config.toml
arch = "mlp_mixer"
parallel_block = false
shared_expert = true
patch_size = [4, 4]
layers = 12
width = 128
residual_init = "scaled_by_depth"
max_grad_norm = 0.5
batch_size = 96
epochs = 23.6
Rows from block 9 of a small image classifier, named by matrix and row number. Rows with one number within an expert belong to one neuron, the router's apart. Each number is 128 + 32 x the weight over its row's rms, rounded and kept within 0 to 255. All counts start at 0. Numbers have three digits each. After the name is the row's rms in percent of the matrix's.
After each expert's rows are labels from the 100 images, of 14976, where the router gives the expert most weight on average: "responds to" is what is common among them. Only what is clearly more common there than usual is listed. The data: rendered solids tumbling over patterned floors. In brackets: how many of the 100, against the usual share in percent.
# router: router (model.blocks.9.mlp.router.weight, 16x128), inputs 0-127
# up: expert up (model.blocks.9.mlp.up, 16x128x128), inputs 0-127
# down: expert down (model.blocks.9.mlp.down, 16x128x128, transposed), outputs 0-127

# expert 0
router.0 098:153118165172100145104125156146118144098136131112112161126085141151115151150102151103134133090162187103119160192203112154082120131095102153214147150161130121143133159076084114131159126163139138117102170167121149134140171172153187130175147122145100153116164064171125143126194099120125150068127036120144156168129182159175092181103132166210199156144122142150135146096149089119122123123147
up.1 102:074141130171116128149071161131127107088119184156128072089106167137197148118110138092147146132132142136089153128126047148125189097120155153157120109171118095152145107099085140162175100100161168055094156148159127154137150165145128112120138142152161138146088137137083130130110111159218132067103145111129105186100091110170151049102128151157165157142087088172183097158111107164143148192151
down.1 098:103143138111143146130142145092108131144125233112164099147091164124153134106170071061143119148139108128110136128142088133112135109121135105094158155106161145134165122135091142168158122151186034112185064141112137121116084139111137171098176187142143077076125103116159154151139129129111085144128091207150110071119130149112128141105154166175099143174083152233157161116099148172108155108148
responds to: torus (41 vs 9.9); capsule (34 vs 9.8); largest object: torus (30 vs 4.5); chain link (25 vs 9.6)

# expert 4
router.4 100:096168129183124126142114069161165120142116127128081144118166146118120116118106167124179158123160205111138089126123164047122093170079121106104108077073136091090124138132111134116127126154105085073163108112186111107085204097088089136116100100110162145098073103101138126170156126113084135163133165141146183231179123136153135075101139097130157126110120173142144094083164168130133177159120
up.1 096:124116107163159095073090181119179096134117120151141131115160122129104130124140104109083098076147155165140203127161105100131145182207120159103060088137154172106098149142100149105159118120148099139246091091121119145099132141127123088136101118138129121128068106194143117178084131145136101153124142149180170138128161143123104102120114188077124114161082078147084096089063086138154175130128
down.1 102:090170170162106070128061167096173105169147120110173165174132115110145129094149145114127148116113145107127085116194187157123126085185078101125061171132126120120101102098050155102117119084099107120048141104158143069098134103132101070092159110117151092122091128184102083126155129129189106132100147105147174094163091110072129112203134144133145084134103134154180103140112110107123142118121
responds to: bowl (34 vs 10.2); largest object: bowl (26 vs 4)

# expert 3
router.3 107:083055133124122117096151154186148142167116150091131069132123186143029126135146110141136159136123161167139077151198135117208121120145166125143117134130152119084161100156131102131158132089150172136074122082144124144107088151159115195126126126150127137113163153098159133158110130167103055055149159125158088142112123130119182128112172129162111102115130104087107158096164167075159159215150
up.1 099:148141141140196117124160150145078100145134051142135171132090141118100177142116152155146160097138144054116095066142120088102111104154136098093105092167124110121146133118088117134167090161118116187100092125135093127111157131153106145116161143159116164149132129153109145107115093130098152086115137165074143108059184113091088123112151139151127184153089203071157073217189101162069150114175
down.1 100:091098122132111090049118149100103173107124131157104115098165148137115119133150188138067096101106112095101218136100142126135123122125116152105105122177154133149120148163208169191161181122148117126181176110131138116115139111115157156140143066146145146220106132167064122068113169064092189123107107091130134155084141192124138097114154130151128142141109075144143112137141143137118065156078
responds to: count: one (65 vs 25.8)

# expert 13
router.13 099:075074136104137171089122061163151166181078111134142137125113123145169175105173106102092138151154144210126098193131139072152049118102133156106163145164140119105159129139110088158160155152108119125125102145097100126123160078098171144104142141116100151197098109073136193149159137140100140144175192101141139139037108112099113156171109167085152104118167130138184103120089128158126094147137
up.1 088:128109141177101149148112114133141110139107097119110163156190158139127090155152141131082073090104135100134170151145154115097160115153078124152104122189152147123172123145117149163108186090158119056083125061135105127125057183125169120078082076101128108126108178092134149159126126139153128079146143153112095072193134109106120192065116160139071070078182128110154100126169147123093160144182
down.1 101:113167122117130139120095122148124103125159115171083145170128168131128139086156176129154046129201163126109172105097064093147126162083142172099086097121105138132176146123169087194138143158186115109122108064143162104135168197131099088129090110112166122113118126106098118136114145106121130078049047078174126161174084105117098163171129104117163068111140122132156151137123145103119107171075
responds to: octahedron (25 vs 9.7)

# expert 12
router.12 094:129145102165157164122142127120115124106163195167132168112104137146130116115168140175124107181160179119101130150148205064142134144136137143153184106195146151144195126102145149073147095127136063163053177116098171095119065172102119163135134100084174142082123100102068184119173103136134159112180165121107110146046156162134132126149155154089144147153124133151147127117117157102124177109076
up.1 103:119085113136148186105163088116098075092147124129135145128111108136211127106128182112104167116191150125098135066105144117123118122121137158192124174141159144157134095157153110130146136109081160087131141180115127078072145100186130101170118126145086133127209149138109091166126137144172115161136098089141106151153141135081123064105103097129174092092217112155111214090124098124111144173075
down.1 096:158083163183077145111136152117163193124152112173148171104116091123115130150129109149158198118150118129133152126102118144049139136160085137168139190112130089168132113181083091075183122119113175133159134127137125082117142110160158141110140096176131119140092063137108119114078111147150109093086167134151187139197147116151082151172058163098178143124087157171136089062152126179115126101103
responds to: count: four (50 vs 23.2); cog (44 vs 10.1); largest object: cog (26 vs 5)

# expert 14
router.14 107:091115135141081154135046133119134130104135142187119114137076126207129137115095131177138222163079139129127151114069122137084156131138103131170103169155085119133114155170093080169130154099128136185104103115105189100182075153167136132115105101211127131136087071107123121088156083103165166113086098191159142109131121131086155125124083153159171103134150150136080139177140124114116142079139
up.1 095:141159161177115152187167099106109169108111073073135103128160139119103119163210128157184091144109118167126098103145166129102089096105146146102167198139102157147164091073137145125144130121167143159118097118122099108147139169176167099126140085199127110113181143132161171132130131168168166160088128109085142166069164165202123096051112141099165173141109079144117103116127127160168112156169
down.1 113:096132137073109151082105168164147164149148090116112187141144104170099159182123200104143120160137147158127098197133075107192096102190099138105143090129078128157191034107122155125158151132142160138097131130144183109141114132117130140117133116161107099136091092141114120113181054146150081120120063111115125162182186105188100133157131132166064127152142124132142156109139168174130165128090
responds to: count: one (62 vs 25.8); egg (26 vs 9.5); largest object: egg (25 vs 4.5)

# expert 15
router.15 109:154136157148110178115156073163112098164167060144183165111133075128195073133108129133140153130110111124164079087073148122113108113111087105130069152131103167154102145158148132126111048119188149135142147145138104173143205155109140171128128128175106093164140142091086076144101164108114154179150105153064112113127188072139144124153143114126135135094125110178172116143140140080143162038138
up.1 103:138153086151138171139122176181135124157127101110129087142141151095115086163141113127167106074051147125195109104107111150118124186116158134124167115106196123113073087173106136106158151099170156163090180138169125171135139122126163073118121140104132135089116117129126111152113117112121129122126141115138109069162191110150153205105172130183112109087175072175178174163087150121094132079038
down.1 101:152158152050160056153145139134127126127146090132132125137146142063117149133113131169029127128113096085143072130133140117127098158088113138083149119113128143055136100140122094105163105153147154145104125162120122161128142143071183195094194129165059133154123147113079162127155151095131122147134150139140176151109162142116163158163147063123094088143127145116159154091122178118106065219072
responds to: chain link (30 vs 9.6)

# expert 1
router.1 094:088155153150144162122121146163120077131114149129134094170140096148145151086048138173151103146110154137115094126083139043146153090139167152112135226130049154167154130174115119091133135161108132158079130134129115132172149140114088145137084086089159134131079143058114109127151160084106155131107084168135072170122097176139154108137098171167148133148050201136137191138151116092143124138133
up.1 107:149125108114121141130132123171150163136078145080131127147136142225122178143156157107144157096172093077160150169101196192135111091076101137070164141111066114145085074103127156126159151119114094136131155136109155196072095162137140093157066116084077157168146094125143116182130105119123120095085131128177132142139075189154176088131116168135136173100134083108141114094078132106117134105085
down.1 107:161117142147155153142112159150142145133025188113129155079089124088148135106127138161133113098118102139103136087121148121132147136104095166107123148180174081138129058120142112114112149108147113113074148110120091084169141089154112110193160093107139143104143111114179163125190145112088141164182119117122074113102206088127105159138103135142093118099143116147226157099044089162124097198139
responds to: white object (70 vs 19.2); its colour: white (63 vs 8.8)

# expert 10
router.10 095:083180129119151177131145117103156190130112166103108086124153087095167118147184080136195094129150198128184086073146171124121090158140132104137182117116147154172125082092147129070116141097115109127143091120119105170138109106090086053169135128121169164192083168064093196127172114129137120134111121133115114182114150094111144150183080114111200107125095142131118117161139144093137094129153
up.1 107:160107113083183135108099143118187134105149101113145062140152079098103192131108111099187088135133164123144172164148155153068155223114106145127181137106130081098134087104087154096195165149222128103124146105155117136097143150114155096099086152130156203128152096108115155098119144132074128129151085164158126121152146119073172125076106125114158144177134127162121142082146122110129114062123
down.1 112:133130184147146111125101152094108137134127140074145143170092147093150148138118071164123120144093159164155177150097160159156157127149144145145162125170133175163127152144146076116143146154182090125077200135088110134155156176103115156183120188149078162059129175114090102106139099092141150159137085112084166201161119100079107097128191077182124104137085181111174106164135162125175149145090
responds to: cube frame (37 vs 9.8)

# expert 11
router.11 088:208076135120122150103167129101125181143144148115115091063099060068131143111132134132121142102117135116137122128073190158149088149137163126103096130111098158075127097102187167132105142114092169152120153084114196107157182192127163116089116076124092182090137125163085120174133079073215191153150126068115145160109132126124133130162109117094101140123114078145119100088092149150120139149109
up.1 093:112114120121140099124140168160112122134107116133066097166173215136123127089123134124100151111117163113097104078127134082103049166092133084118103149127166163136115136143120147115160124051179095086093115134156199113167169084110177136145139079126071162180170117097080140153098069127199137068101106158140111152091103128190163149107147118130131145128104137124151113136149120106077221140135
down.1 107:133085118076081135113127112143155147119160133079220074146148147157128177100094116105107120106088128163077129142158132122113092061141138091137157136189087095065140107110085173134095142150130149131154152102166125098119136136104128092131120198100105120045142048115037123121201111146067124116195106114143113108126092068125145159139131112080131119121155144083087148142100148116122108126135
responds to: dodecahedron (27 vs 9.4); largest object: dodecahedron (25 vs 5.3)